Weights of a small segmentation model.
Model: 2.19M parameters, 64-pixel images, arch unet, norm batchnorm, activation mish.
Training: soap at rate 0.0031, 24700 steps, batches of 128, held-out accuracy 99%.
Rows from block 6, named by matrix and row number. Each number is 500 + 25 x the weight over its row's rms, rounded and kept within 0 to 999. All counts start at 0. Numbers have three digits each. After the name is the row's rms in percent of the matrix's.
# conv: 3x3 conv (model.decb.0.0.conv.weight, 128x256x3x3), inputs 132-142, a 3x3 kernel for each
conv.0 101:490530488423480501524484544482463534500521479513496520525516489510499449485477518500515491483468489493514490510449531488438544480524495527531493518459487493550474526525485508508523509511455537500477516496506446501488534493484470490523520484472503483523489511500435469494505548535582467415468518525
conv.1 094:475489512485504530517475502474485503493490514495513523462491493519479509515458517494572475505588512473502532520535487478430454491504524528474515473479522516480483483481456543506441511505494528517466471523530531476525469423564526441518580619599507494461470482530516522534549484469488488439455508534
conv.2 072:471515479534484542487530521512478486503506519516520467500527499544519485475511516517518524517456509498517543491503481507488502478538520475498504482519487497463522483510489483507514450491493495492509523469516485522475497482499511554506494508477494558495504503546519469525475542499519521493472510485
conv.3 094:530512541490488532547461508495463487506483492499518527479474503489575430466492502505483508491472508522464457504471557436514437535487517474473474507514488479507489535458454482505497464493460478498483523489475524515487502503498544551513502494509478507524515498537507551499479499526453556488542481442
conv.4 099:476521519472493493508465496535457486497519477457571521516509505492480496525469518474481486485490476510512479531516468474527476487515495493465494484493515511537466494469480496523535526473510530500522486532534522438518527503535450578429484535479517496514523528495525496463507521500489465503497475493
conv.5 103:515531479570459490540482497509538530491453514516476481505517500542480466565546480523509526482391510518421518433486505477494512501486501496494492501503519506486501500555488506468538519504508464546490553530516490482481497458501462492473526507518484457515508483487511482484540532493509506514476498522
conv.6 100:489488512454497513471513522479500514492506482487495502502450453494486470490483509543468485466504464524483514478482504474507526481507508491520459492513497508488511502496512494467524484470496497478469486535494464476500500487498507504509478502509457487507534472469476467522499502508467526473492507504
conv.7 104:499477465464469464474531487496485504528491493463492457505494540487458494488506501515495522466501521544510505521537499516502516489480477498483466493503508490507526512505491475488495490497510515500490452537500518498464533484484508465466468490510470504488489473526517517509523483496521472517470516524
conv.8 108:551515489528485528478473512512507496521474521512476518497501492500518492511474446503501516454465516509460476507473510477545466495510446499480494465541513499487498490495494498495505507490494500494470491512506532498524514504534477506518486473518476500487486459510558516492509484502453514530498540433
conv.9 101:477530519486470457515535488502498565512474466472529482558479464451508527503468521501498474525490470502522478568457504441464520484497502502491605509497477490471522470497506499534446454500519421547475499476519517510560491510547492486484484478460514493486521504453510450494529504503453489458491504503
conv.10 099:510491511428543491471494484542450502507539477480442482541463489501504506470523510500496545510500497500492504462446521501483487554522480499486535506483515496482490511511518509471507517470504507528475480424495526508540499523504496461489505484492517503519542479449503526488498507500489512487521461487
conv.11 103:492502512448478480490469520497476523501503523481514493550433483514442519480476528482475511463520525514504546513500482491491482506527518454450495476489529522495506512504511513449444516452497519471515505508507476458499523536542482566530517459454517487503542523479546493495489478495518507510481509504
conv.12 101:513491536612523461500530461494485476498504482494521468446545526517447552520529532542499454556509481577507487455506502422512501529505482503519486536501487489502514477526456479491485508489484504484530495469459514494471575505514498561485523508506457515524519423499502552465521457513525467542475508495
conv.13 075:490494505528484509470508496444492494591456494474557467510514509479489499513499502507499494494511516500497507482479527515501482460506496505446494499537481487498474474524495538475487481531506516481498490523509524448483460503495510528517511493482507497497481470524482516492482476507503504508502510482
conv.14 075:486512524479525513492517510473497506471504492495506529502505480471474501489491499489524471509505521496497506525461513521496494484517539522492520497519512527505483507481531506535498459503513480496494455505514506493509516508516487505488483486513502504500490500496531483505504545494495510487483485530
conv.15 103:500514512448555511535467499486472531518505491490486498510536495524482480456488542502489496504491500479491507489483520462516496503514494502462551506602504522446451497493515529482480515512492552506509452456497523508518514504487518466519504509527438485477534503499475509475496431496486563510505495486
conv.16 117:516458504552494581496512422497503482487545491504447482476528472541435488508480507503505487506455441495440513481404499474505587494484478518501506507468511514508504527455487520490471501515475462513460537479479505584491473498488507476512544479468463476490482485499554478533492491530489519479502536478
conv.17 094:500453500524445503533494477470532508510495481531493517498516494546456480504494485517499500482534494506509487465484502470494486503512533449504491497524505485469491476542516485514583362475581508530502482521498515462500467502509510467511511494488512483511497469502487536505512491490515498502496499539
conv.18 096:505493498472521476544518507518462485538517490496460497517499533500499487511473498519497474513479477497490463496554493488490505484508484487422526457534444541454532506456451502508494538492491472549526443439480513531476496501493523496496486503465484513497501488531509512466532472510443504516530502499
conv.19 089:493478544522454501542459501490500543499486525567512487468485480487502518479488515504519554525407514516497481529565449461511494479454465535482488459508472531473498528521506512528549529543521510509516524514504498492464496487518516494528500485543502536489508493507490515487498515494487562513447475508
conv.20 095:518493505506492554522462491489480448485461488462509482483468475480474510460500514504494526449519474508431474474481471493473469462507536488482509502484516486529500458530480487448526495499514469476490437479523509464476470446472458475357448414439489498513459477499508556513516508510493528515469502485
conv.21 104:509506472522508491473505482489508479497537552525466511501489512456480516469504499505494464510476485503492478495559424469438576520518471524526580499514511495490472480485518504482513534521450494481552501501486510536510446511533464483510512455495502498520502477475500473498479525487542476547525509485
conv.22 110:464521480472534461514556534488536483480492468512492498429489501455560466491514524481523475518448527470524493493474454473318521521527499518504489499484464496485501530481492510533497518493461444594512521501462498502518424532471462513500484469475496472491493492460518546531504527474475490497491503508
conv.23 099:519487499501506488499464475475499487506514469524457459505505501493460458442488479506521493501497481515490533516511515488449537521525482537479500525482482481519525499483490528538475497472481509531533501474500488470477504517524515529486536478547502544503511498485484501502510517484501540514495523499
conv.24 108:521497514494506481468545445547458539480452487520488484477495453486426525474508525511508509492531495524489488540455525453562518485486476478478509499513489534458477490508482525523496477504512485463484493510496462482506495492488537494467502543478507480502489473504508533494495511507516536501528480485
conv.25 110:507515518490510513472485488505468489504494498498486505493533457514500491475486524520500522476475503486500502505472484497464483522476527523492498518492466546550513497503486450495522525495456483499515512473502558467431466553460512479533504413575533509461505518461505548455506507547470519487522521516
conv.26 096:520499505502479541517493490491495505510516523522495513464479500441491509504534515510517531523497487522506522495491494494470492470508492511533514513482476498507528496525491522537406521502507497483483499455527521529530464409530518491496521534562518507479501472520503509516497491488521511500478501498
conv.27 096:494525519493504490483523486501518516521457502482468481494467545497513505484480508517482454504568492496485493490477530545488524462486477487521485496514508515495474513493479485506531494504484526500486466500458484497461484498510508501491524462514485505529523487448488463524477506523473474486473535517
conv.28 097:468537521491490548435553533494478517496541485474493480454498504451515432484504515465466541444442530464513441504476486482511509523524489495517514461518529497560493517451490534503514497438478483446464494516507493496457505572487483518572494491463431447500502517548501513492502506450485504532520515471
conv.29 101:467461473465455517541541515506518468466504499502506490498475524532591420517496458468472478509501492496467513470536514567501470494509428483576474492446465470534523485466479513523506493514469538492537486423519474466482532529529503490525505512509499462480509494487514497496486525480538481465501520482
conv.30 110:505538527503505525495509480564490489470520452499508482480506519476485522457521494519444531485534435524478512468505480518467485506508494497542487486492522500519539499484504541512467496499508517500554482438484566508488526488468542478517500514470523497465530534516479466529475460507479516510538464491
conv.31 103:505507463472529548552479482484533482482480454520455497508500526508492493493448493506469498472499463514496506473449467494473501501508495481508514473487507511484537505475529506494479511517535496505521469508506500472526503472512516497502490508503520487517492497498525493453498461529476570510506481488
conv.32 097:520490489457460504519535493507512509509549532493486487489477510499495528525529495503489540495487493513513477496518496467493453518499470496505511478506501520481479512501492486513526505504488503453523468473496527553508515549508467500471471505487467501503517479474499444479517484493501511485445500510
conv.33 111:471517515517493483510496477497494483537486537467509477474510497516497526495547490526474529486502492471512448504504482477466520456506494503524462506517512492523519517558512489488491492499512512514510502500526503512460417489494485459515507471494529504480479483487496500506500496491501475463523495514
conv.34 105:490482462489523435424533482561435497511532488455532513512494520524495500470490528496500506507533492476481472536502483481473509493518493508519521516491509442521523515481535490528535498453470502459478584510510506491482524506488458501471523469520506535495497483473513453524553547520503499511523505488
conv.35 076:498476499492494518480547524493494472472508509514500510511497493495500488490466479487504523503505493536471521497490500518447523514520513521508515492472481503513500499492526490522524492497504503488488518489503483532495517499485466493525507484514480505520487501465531485525493511514521470482500507508
conv.36 094:477500514532493496513505484501515474480536523518493507498467526468509478496477499470496508513567503481488472430547500503524449524483470494508511479507506515516482511491453447533502512510474462496495507514483480499469521502497460503496470463501496481482542476490496460508490508497500449530462520512
conv.37 101:539522506491495510465505504506499468511520469479468481515455500536478538509482513485468500509503492483506485521434540488507513509538502513501488521516522516506468501468511507490503532486506489505476495511504511517489508522513511497478491485491545505511491482472532511550499500505483500502531508462
conv.38 100:460472476515489509508530518487497518480468516537500467526510468514461507501475511482482527494531500487462474530492507519454513482532465543459530497497507484485505486496441430548591393485539520491524448520500476496493491500485484508529500512513486501471509525496501488520520499499502498487493509510
conv.39 102:482491483471501520457488508518536509489530484485493482502484509469490532512463498452490531479512481543529461473433484448521483556486474476517451475512496535463491479527548484491488485503499453456488539532500513510474493512502507481495520470531465504534498475475506491533497466511468517494502528479
conv.40 081:528533520525539494486490502474511504488503511485505496504462474485457485495490538504521480493503503489500500503498501515534500500499499493481521494508502479502498515491490496478503503497490487501485466468498489502506521516490471495502500483524540519500487526516527507475472495510498550464497523489
conv.41 089:513479509487492455464521480474536500495453499503504516493521498487479437505548515540513509492510480485497505482519554589452520484476472511492505539488466506510508507515492506490502464527530498500514492486420540446463526459503531501507472531505508456490526527504535502505525512509464553476469447554
conv.42 093:494489475470522494499449489487539494483501497497475464480508480524500523471514515506498487452524500494483479492552519487485534512481484475484564457502515531457474505510516508500495507477559476486542491456493484555507524469535506519488482546502499487510456462536538504481520487545510552539520503441
conv.43 093:498476482603520523498537516453511500551504470485472508472537545518488504500512507489554490491512509480454488500494508517504477458439483496530486486486533534525481443486451454457515488453504477515471539524510492488542554574501537563493484470492472481480456500452507507525505517528526468468542519518
conv.44 096:537469483501501506490490492541475452503514450460507466478525514490552521491518464513540491518498468494493520476532538485440560516551504513550484483460510524509484484484491517485492466516466532538529505459480485480507542502533570458520471530501499526488517467507492512534508497519502449523541490561
conv.45 105:507511464545464531455508474457523553599415506449609440473536500505497509509532493519515490453485527457468508487517462531473469464485574430497512515511483531467456495512502477516499470463487496456518521512494528437456498474508501519472455553524496466489489496552488481521521465488524539468520521504
conv.46 121:508516480495447501476481528487485515534469500518496498480479490474524467498498513506446541512327486525552528483489502518490501505513506454497491510449515514511530533481523491466542547480527487505483491508513543440510448517516503513533497484497497454482514490526483479471491508524516568499502457513
conv.47 107:489489502487501519547403468503532539491520496496474483458457481498466474466487506501469488442498483484486506502511462473536498497488502570503480503473484532491501527468490507532529523474473526506476488449518526515497496475478491528488492505524473494490449483520522487528503471510516461474444444483
conv.48 100:498471504433556510512467568546444559494514459459512531547476534515482474448478491467488543453490493501512517557463516482571494476503509493495527483524490524509473504480485524547495508494490482534514443485511524469493522497514508498514478511478501540519513543518478489508494517530552526502478469494
conv.49 093:480482475516494478485531515495486534509462515543489505484508476470486545494513525521481511505501518473516503442568528513493461518475474535518478495492541496553495490529522474476503520507498497463472564463490449537441508485508519499517533504485518472477507484525508476524476537483521453484483482547
conv.50 095:505478457453576498505500506505500509475485513487521496491484484520475477498513516528546511498502510498512536494466480471472535471521482509481494510501481484538482490464470508495439540497519459524470536517512507513480502480501489497490475440493501503484509503501519512503469519513508493492512518445
conv.51 097:476497514479495503479465502507508466496472528502489467480467530522454517442488516503522495509491516485522511480578469523459480489507505520461497503487472506505483485460486510509512532531525480491481527474464485531455454479510450480499488509465503508478497493480503510503511501478490496527494511491
conv.52 109:508520495474506490491500500491489498512461490508492452467530520478512481497472550473513497509508474507535480509460510535562495506483469476509518527498435526522547503505464495505524499500495498464476458533531467452493481533487462541498499459488474510519557478500487494496500502524489555478478494528
conv.53 097:508510526463501472527507471471470475503540500511487509531514503498508446524455519517510529487426496515505518527438510461517486443494504485454494462479479517529494484458471471520464476524477521531487487494503545478508515472471474509514483491469485519531531483461491491493506497486472504538524483509
conv.54 093:501541497461568494500486533502470495498504514517491495498495507512436529473490539514459513534480461535498485516519465512451508457505553461499496466449527511501504520507487511504524484507473513430520462448514523497485511474489499510501486503504501491532499495523477526503462514474503524505476510500
conv.55 077:491491514514483503481488526559493477502498528494510535527556508574500471504507485518518538479511485508467517524527548526515488539467528478482512521484537458497481507556549500512524478499507485498507492474454538480547492524487495509465480527488476522498466534480516531515492536461493482460497483486
conv.56 114:495528520504480469459440488474523486519475445514505455465500516433554499487504483560495501485437481518497511471516510506608482487447542465463530490571515486433510503517510516481462485497569501523488531457515438391501493509490465492512479508492510496482467524493510493532458490538503465534513462486
conv.57 108:509463515525541507538515472477485492504529509512495523499492519520473537504501513491474465548431536472512515476491508543541486465505451482508507447506507482486431477475440501486500498507534512418484500508489502506470502462475483498494470491509523511516483525488490516499524489496505432487505510531
conv.58 094:472527495488500515506539482484539526493486581547462468488528487519457511473510524520480507521510513496470518512469487486494534482501499481515489478484486480481506490479456495489534538506485478495493530513462477550537514484496496533469509496562488526524493493476505498452520532481481493529450526481
conv.59 099:499534491461484489471476492492507486524521526486479531516467479517468553456556492485463482452550525499476516549448463482495509473498511509465489453521502535511548517531511491500494538517504495407481524538457497509502502523461492480509494478465470536481487478566529534450490529499511476494527497502
conv.60 099:495514485476566499462511500507494513489519483469470487463510458501492549499488500492487467491533478502491499470494518534471459495512478534500505492500498475457481501482493485521522501514517486473500513520568484521497485496498506540485511482501458496437490493524555484486546511515511485474499522474
conv.61 094:519516492489510529534481516502478470492498514489519487578507499491473482466486515521496508504470476518497534481515469459486486503530489487456513494459534493511540529466514506501464497509519508509539470471514459491527475468490479496463493494491487507477528548501487518530516503481486496500494501488
conv.62 107:489503540465532469499470477523446525474474481477461493543476466482459522493514447527518489507539529493501499533498479464447453514478508502477468517522463508499544522503514498483458514545559467480485452426499514576524459494479507562563492486480447482486496480462504476466491495518486510489431488497
conv.63 094:555503518470452488515473508471448498482490465495482464474505532485524452520518525479484492458475481504523512497509500505457428531499503508468503465526512452467543505511502505469484492493499511491477521561457500471509487482516482516468494504500510498505461527497518520487502500476500517511459528511
conv.64 108:551493501503434472461486492497540509501485536518506506509519480442512479524506442490462503511521488475514540481498516472470546540484493502493522484530486477522480530516485509520518484520514489512460496467536495445494457488472471506501534486498462505504549424502533514484527534478479519473484517535
conv.65 100:541527507522470557515487518488593496546432545449508514484502509496545509487458481528506514509477482524536480522506503498474538494485461462486520477493467488505481502512488481470515503550462502486510442506479540457530528507514514474514471504517497478520458471525513504492502479485496512499474487467
conv.66 084:550466509506535497496519544499456494502549498521483515516459492462468491492477500504486471478499500510516493508478508465528555526544499489486498508475489507507441483519497464527484513471492499514503490467528477494491455493479509481503481521511507490512523517497541512500444493489519492527533509476
conv.67 093:495471475514537515545496535508446486523480529539508512509518494496488519511528482522478486531510501516488538476537388490522517509518491483492512504469483510545496483551522491517494541488462510491501519508493528491531532501488538486486490519529524531482438520512520539494473485536488509520496522485
conv.68 098:522518475519463497533499517528488503507572509484507501467501476509500478486508514499507501492509500530476470465509495444488478509486524555527437505538500474495490525533500524506495519489497512532517475475526541509414475463541491527466496536470512467495511526523517487515514515446467482490491532508
conv.69 099:482467476493471504510550481465514494488460506525488495534504517485513480467506477497474503492548513480452506483528505453511488537521517505521462495468480505508504510485497496489531514515474537441475511580490463458481486503516506536472486519479535486509505517511501484468501508466536535470517483490
conv.70 100:492501510486482475480539483520463467485461445492529449510522504434511481515463489463478467526517474496499469534498473510480463526494541473496506495499467506497523504562481477518513530525495456462553487536483505510490502494537523464451517513519529473496474508503500485462517496500507562524484516484
conv.71 091:473486495502493520480466518505468495510514482484464500507458481496467514441505522508506517480495512518489503458500495478479529495497507525486484482519511526468454481480524469483516505512525473496519505542494467459510509500510505488488484488463483477500504495481469521511560530479485464519546513477
conv.72 091:503483486455462510526487469502493491514509456520549527478503493496534490541477489450526517483541476514493499448430485504547515524487458471500487500470499538479474503512459513478457529425473474493478516509534531434521508497492476521502504548494534484488500561501528486494519515500445496518503489506
conv.73 092:522557459500466530477494508441495510539485513513491494473527529550519490536503480514524505501471493489439503494513538508495478496496495532505508459514496493465516486495482502471465463512469471459469477528495507454501509506480493506525511487498491518461476483471473502525520514460461490464508539536
conv.74 091:504462542519459536507525536515540478535514554500517502494468491467481511479494469491503451506517515477512487505483520524457517464513497459505459501526542509485479520507517471521484525500503515482527504499478517524475497473493495480482440473456510467525510514481530446510473489478534487513475479494
conv.75 112:490491523463578473481519539494487508536575501467504501503470488452478463498523537486495510479500523514473519478490482499565476534486537537493487447470507504484513515488465512534506530495474467550506467493478482443496489459490487481516470482516519533544524529491503512507483496439480473469521472479
conv.76 096:499481511508515534480498538469527553517519503494495491484490498528462495521472505520522505509450510495478481503496518463517538467527458522572492523500502514524487510550514521516523545545543505531536486469470512496498481476392501463449514461529527478504497498505513509496525500500482489530511511478
conv.77 091:507500491449505510510449473496497507503514490536503499479447500449493401492417529531538494567514493510529536446502538527475490545510489506509509492495511500456495515498469478502469492482527521501484549506543487508496450459476476498503524486483507476525504480452494504516470519500508510517523526490
conv.78 097:510534483476531532485511494521507487457467531495525498459478458521492511505479536456495561479503514536476482511538463475535470492448469500497492506454510480523483517493490465537493478439512520507510467453487527484492491507510479481495504532527487502474486461506486495536510478527502494470501552537
conv.79 101:524518470501471491565485490511492501481489514509452495539502491490481501489482522502490528535489509517490503508486453482463489470513510494503481501507545485477511476530516493531489507507503499514470479499491474515488471477529484515493519490462498476510496491513475492479490522501543526476469474494
conv.80 095:549564546478488468463486484496470507505505519492477499486455520519499505511496510497492523505540498455479476522553520499544475502454525486500493485486551494498454493513515518535514517470458499501529499503512513444493523484516509492517507491424500524527547483493483506460512481488499476460505521529
conv.81 096:483511483510548481500464480475492511522512496521485527495509553622540490516500481484506479536452504511464493470542468478567548503554491559433479483519486514486545516488524501553457519501521544515474519585554535510501501539449491492522461563496478500506510479493440512471544499497486493509528517468
conv.82 103:514508479491508466461442526472505462450446487523467477546494512476468530489493502465464491473469523498496486531532438507495493475468460530503527489492434492548528511455503518526511511505518522435460474457527486489491453484507520500512512441518470496523506512524466439470509503473494542547469492457
conv.83 097:497493510493454470506477507444513512469483504509505538499556509545514524517510531507494494511465507498518516474478473465472477483509510516464467501544537513503491502536556562499465565546512506495488506487490491493463483501507502493483523485527507478516506496519503479533511529513527474485492487501
conv.84 109:475532524477540531466497504498476487534478482507477485502538454468506485507449542463447517478492499542520519545438496532563487478456550511498475525487458492531501499509524497491471498469511478503511490551493482474471520475532494491458465494497473516485481505525497490494485502532540517513505524477
conv.85 104:528467521490456487500515482485503467516463500518431510520459475482500455488493503478515519516497512496482469465431500482500487478528502471483429537533520504489540495536514508490521480512493513438487417458576476456479494489462543484431459508506526491497524551524518511498490531501486493549505468491
conv.86 097:522506508448517498468524466498474475503432530507438473498497527501486491481521509459471442460454448490465429523504517526457555509494501497521466510502488494509472536454479495506459538527453455480486528547497514521501469475517527491495473521485497492504510529507492482487493527519455523494515478483
conv.87 110:472449518467546511488491551513537453487492493490479468560493517558464509462464538519489508505508504520464492529570470530492420447464492421569581536571534522504508482464543454525524524521507503458466455373465509512550527550522541483475505480483483504511534527486478502485439479537544589502532491461
conv.88 103:486505483496510486509536490507512558510463462517527544473484476503494504483456502507478477512510481504507484536406461472498570522500487508481530502543484467463479499527494499487506475506514514465453566554503505443539486507417535509536497521523507470503479461522506498458504461499531510469469466474
conv.89 093:528480491556461521450522573547484532516553504481499534449513499444530490519478474486501522505540527486525483493491491506486506472511545558536513521539535498474460508496529480468478498492497492535506483493499500492503486480481497472441500450483516480515480474529504499519492539476494482514506468493
conv.90 094:498482476482541505514535474522493516481491522492506504462449495488506462487502498543517527456499492543499453503534534487464521474516458522508536502398460478543497499513507501471513476498496515519488494485511474521507502508517502503485524514520485471498469438480492504496522517517500470491477504496
conv.91 096:500506535485467464490503516519444499467485507513476491473484508499440524481518501512456511497469485478520533517512518516488495481443496466519517556452463503475572512539521491503503489530456505524495491473491519510547521493531507498500510517513509547494509495484520520492468469550499625469559385515
conv.92 097:492443474488450540488485490517478506529468476496502498491459510487485525461465505523475461515534497509479517490502479498453521528495518466481508521468518529509483511430492511494465476511455527491497486471499472499501470508468459464507492530470489470497507482467499510516467496509482527477503496508
conv.93 088:513476527483485483460476532493508514509501487483513511479483451524499482491479570505445545493487458536508495441535521498524508492523484492518487519536489486499503466454503504384462512451420529475512470506505508438498499469522461491477479513487485501526497505504524489527519490524487515505539521490
conv.94 112:491463466479549541513525515481515486502533482522506501502477496442466512503439496482459494538545466518558494496492498422383480513553506530484512502523451480521484496473527472506464459502439500468477475528474536530501508492474506460507490469466475476480542502490533514515504474463498588510454497501
conv.95 111:535550450482546495472534484519481460514507515505493514531460487447469556478470488487475484484481498470526509534504502511567463510474503518489542541501496516563556492452507516488455513534477531531521440397491507505499531536519495481478480487520534541510485502509488467510488507489489532444475516513
conv.96 099:483481500477541479462528474529432492476488495519484517542465484467448465509515507483489511489517509500532488509435520451477501548518508507504469519506544460490476493479509513484475504521511517472436508543547488497503525522474464468504480474523513490487483478479511493499499505480501451548537489495
conv.97 105:517519513478533497494505504503542472491507505495494519522489464508459527493510523461490494516479472481468508506494498456507520543504507518498508522470490510493532481497475478501478499513451496473481463480467501505491508502500528501480477464501426496510504492499495479565537493511475521483511509509
conv.98 112:514494504530453481501531500495518540469465468510525549499470496500450509473481526500476487534492509477506493503523501435536496502524509487475504568485446526480482488485499488503516511488527474565419529520479468508501474491519483492506537464470531476488462494529483473443528518518439542490477483521
conv.99 096:475463496492552499501487527494501462505521443472512520507486490487469530536494493442478492494540473456465496514457484501578522498519493500524492526502503534513475530496464474483511493520515437484476550466486486508513493537494453460502464455470517544498494514499515497496504499497510532451498477510
conv.100 117:481550483458503450507491490509512507504528519507537522476527512527463492464504504488566522499513537504481507512371502497442530488481466537506501515445471542507498493513532505536513498495472490615505488520513511501504536487506479461509489483515522537480503533493496484502477492468521488446486512532
conv.101 089:484542490504523473473503473448489511507511486477481523518487527534459515500481524502549560473458473531484493489498455509467489504471480482522497515463526547481516489490523444499526521513482499480517520529500557478466516496506530444541507495488492499486495523492481480522508518496498471497503478517
conv.102 089:510496507534475511472499532515472511479523514484467519451494445450494516434533505451475470501490498488500482486497483456589498516481490530461471479511487504497497453517510530499485484482489498456485486501517494523493523479511504510524475447459477510509492495522496534493442499498511501525525538516
conv.103 109:516501464535553531470479526482455518545482478480494516542472540565384524503541505501494489509500532510470480435446499506579446489508458499471456504463529528479498501498461488495501486530484430479508501594518501444497495471512509486487501516488513526502495486498524478497482523475503484497507479498
conv.104 112:442505487545411539530494497485496535494480464511504479482493472524513485521440527455455531530477494540465510485520509503492456506530531483481522515496522473547474482493447495510493498498522538500485497487534508504491502502477477430480513555534516552484466452492459474504510470498516488510502495502
conv.105 098:534511518516510462505510484487493475477484487480454493498431544532529516484453560516525518477457507512472546528500486501489480475526494485505518555496535473484483540476541523591542462541568490500530481571529487492468507549519558512500544542479519502510468480489480504553486469524497546470501495516
conv.106 114:509501499483512481474473458478512498495408489522477554502519478429512487527475574468497521505499517494501496462445531543351525507492474489519519547542485522520534500511528461494522519542501515514494474506506489575531560522517499497485514473447510495502503488482528498480474557479515536528521457508
conv.107 097:532494516525434510491480519491552471522478519504527506490501505498511479487477489500474476493467500506476491490537457504473495488499502518504504495525466489499503536484490565500509490520495523548516457508483524465486522510477513532470518516526466490477476508516485513472484477499472542479504497497
conv.108 094:497524498517456548484480476511497508487516504505501497475499474418468491520460531494500501500467514503513495500526522508486482481498527511482508533516499495533508494496462491551509456523471466490503491471482513509510512502534469508519496488499507522500528498497522514500492504487511538494487504497
conv.109 100:462481452489532529511508495498476530502449481485477535533495488466454505459481506464498494494463480508461462510452454500462517486491517498479526539493474500529470482479463519510503506515486487468484483508524473528513493493475476463454483468477483469479504495520477503516516511485505480549508489505
conv.110 101:509471454512496544517507504521439509500456508515552509524520462495481463505505502558467449482541485486508501489556474486436476501522449501507462524486406514500544448471482491483500522526490478440485513497482498466505519507521455517513543504520513505504485495507492537526513526489484545503534495453
conv.111 116:500464539458520487455464460499465485518464474494544517512474504482509500512449505487491490564492436526506470490538533504505483465454482482501509450519465458511499499509504489469547472470512506460462472467485505502509491484500522506489481510478505483468525521489487497559468482472487504491513461513
conv.112 105:468498495513451535500440473531497523500508477486516523464505487476559454478512459533505508484446453458450520494549566491485433485506529469479522462464456495504520472488485485498481492477503521469515545486439472515524483501488517509518508467501471515527500535475469465521452450503549542502464535491
conv.113 103:553507508480455516548547462513489524485490507503515507513498495511514505503537502513500463517485536505466498535513585539537453491462473484493504476529502525468534504506531528504502508496508521516446436505454503495521465514518486504515503496487551548510469546514445511512465487507515500498515504512
conv.114 112:452541457500480545546412532522532467415566468542443547508493474493474555509487523521476507508513483511494496482557494537527514496516468492481544516488467474494502503472506512431505527456521482540476512423521447592498489494510494540470485505535511537506459518464503533448500496469487536496473505474
conv.115 104:511481517496437510485491474467512474490493504517506498467509495494493499502507542545468492507467449502551481495558498514508554491493457504500504496500458491507480507506506495462478477525489460454500467511507561469473482525497493493466502466510518482473493484538520416423483466481455512503485481510
conv.116 097:499495490510462492494507550464540511543456514496507496502523475475496539500493499474509515503479441531543491483445517488522477490500501491524459515499486531499507500467545516520434510521487488413474532500507538518489499502515504498542494509502438479502500506480481467543473504529470465516484531532
conv.117 103:517457522503505501521513519473525520507497498485516524465467479495498432525499509525496504477460455467500501429471519553550465509491527499515499506505520477458506501481484495502519494501493535490511465467491514492454481496521506475497526514505521514523433479495515491500471511476475477483520534475
conv.118 093:495458489545544506471499507484494470521520499483477489448475505521507499484484522503447485487534520505506491474488484512489494504470532512502436451552522489493445490528477488455521497510511531522459464499516525491472511483515470500454558461515465492517503504470475513498510512481498525494501511500
conv.119 106:500516485490475491513489504483480491498516522465524461515492454533454515483446527473491473495508507499490504492487504423472474537487523507495478474480531478466467493516493517512527485464488497479490478501506475458498513495438469473501455486492511491510479468509502517471487508508466488518503498522
conv.120 103:508483485502473473465515480543482510455517513510501504494528497493508475507485451478487506522531570491533486513480526513492520531473493500497493463473506486486481472515476508445558463512503539497464509507521488477508545553475530522510488504525494495459449483525510491518500503505509451509461487512
conv.121 086:481504500499466508505480501485483535484508506506495517563474494489471471495481507468509508498481531488497511491509508476401534487524505466464497472515529499464496469524517498479507524494466493454509502494454496549545478534532497479497503470473499515513485504483531509488553443468437550555526485498
conv.122 104:486529433477526552418540485581527433398559560502413547515520470510484526508465460544461442496563512476471503508470482477480508497494550536523520462459483514505488508473513505480534512490459438531484536446466480494517532532490464472498535502482509496496472466483473512523472493491499508515481485518
conv.123 124:545494509520497504471499489482511487438491501510546521463464505518484528505491531511505505501432446502455534544504470484456506492528510462547485511467544503526490536508472528496514478515499509498489491503521510547534449502484550461498484522522474478458535498489496499527464488509517545477500459452
conv.124 085:497501497495474487488506498518522537499523516516504441520497464506474491558473478464508535518483460526500492482529513508457493471561474479564514462508505516504487514504467522514574515460499483524489537442492506494501490467507505478500526526519486535516489499510496462513490510487523500514470535487
conv.125 111:521488526490449541480471509504474525476511467502486501435530526506482522514521507523527501529477482494517513499492474470520526490497503492490481451541510522517511526519472471500498467517481483495500538469446500449505499519493505524481498512526486501512459500509447557503510492469451558493535475462
conv.126 117:473528492502508493492510490494479500511572491514458498479487478523489510495506492510452529504530529470556493505440480531512510495471474469510485527495516520494541511517482472497540511504506482516490492497475480416466514532449428585540503534506488485492478499450518492510495502504505509473544486500
conv.127 096:446503466463554450436500516506515503490501545466491481462517515499521482476493534513522474497553585484506491502423486515546553510507472561501447468518566548484493485487476501452428520516466486475517485555515522478463469528531476489574545468500496486509499522502499526496494496551511473512504488474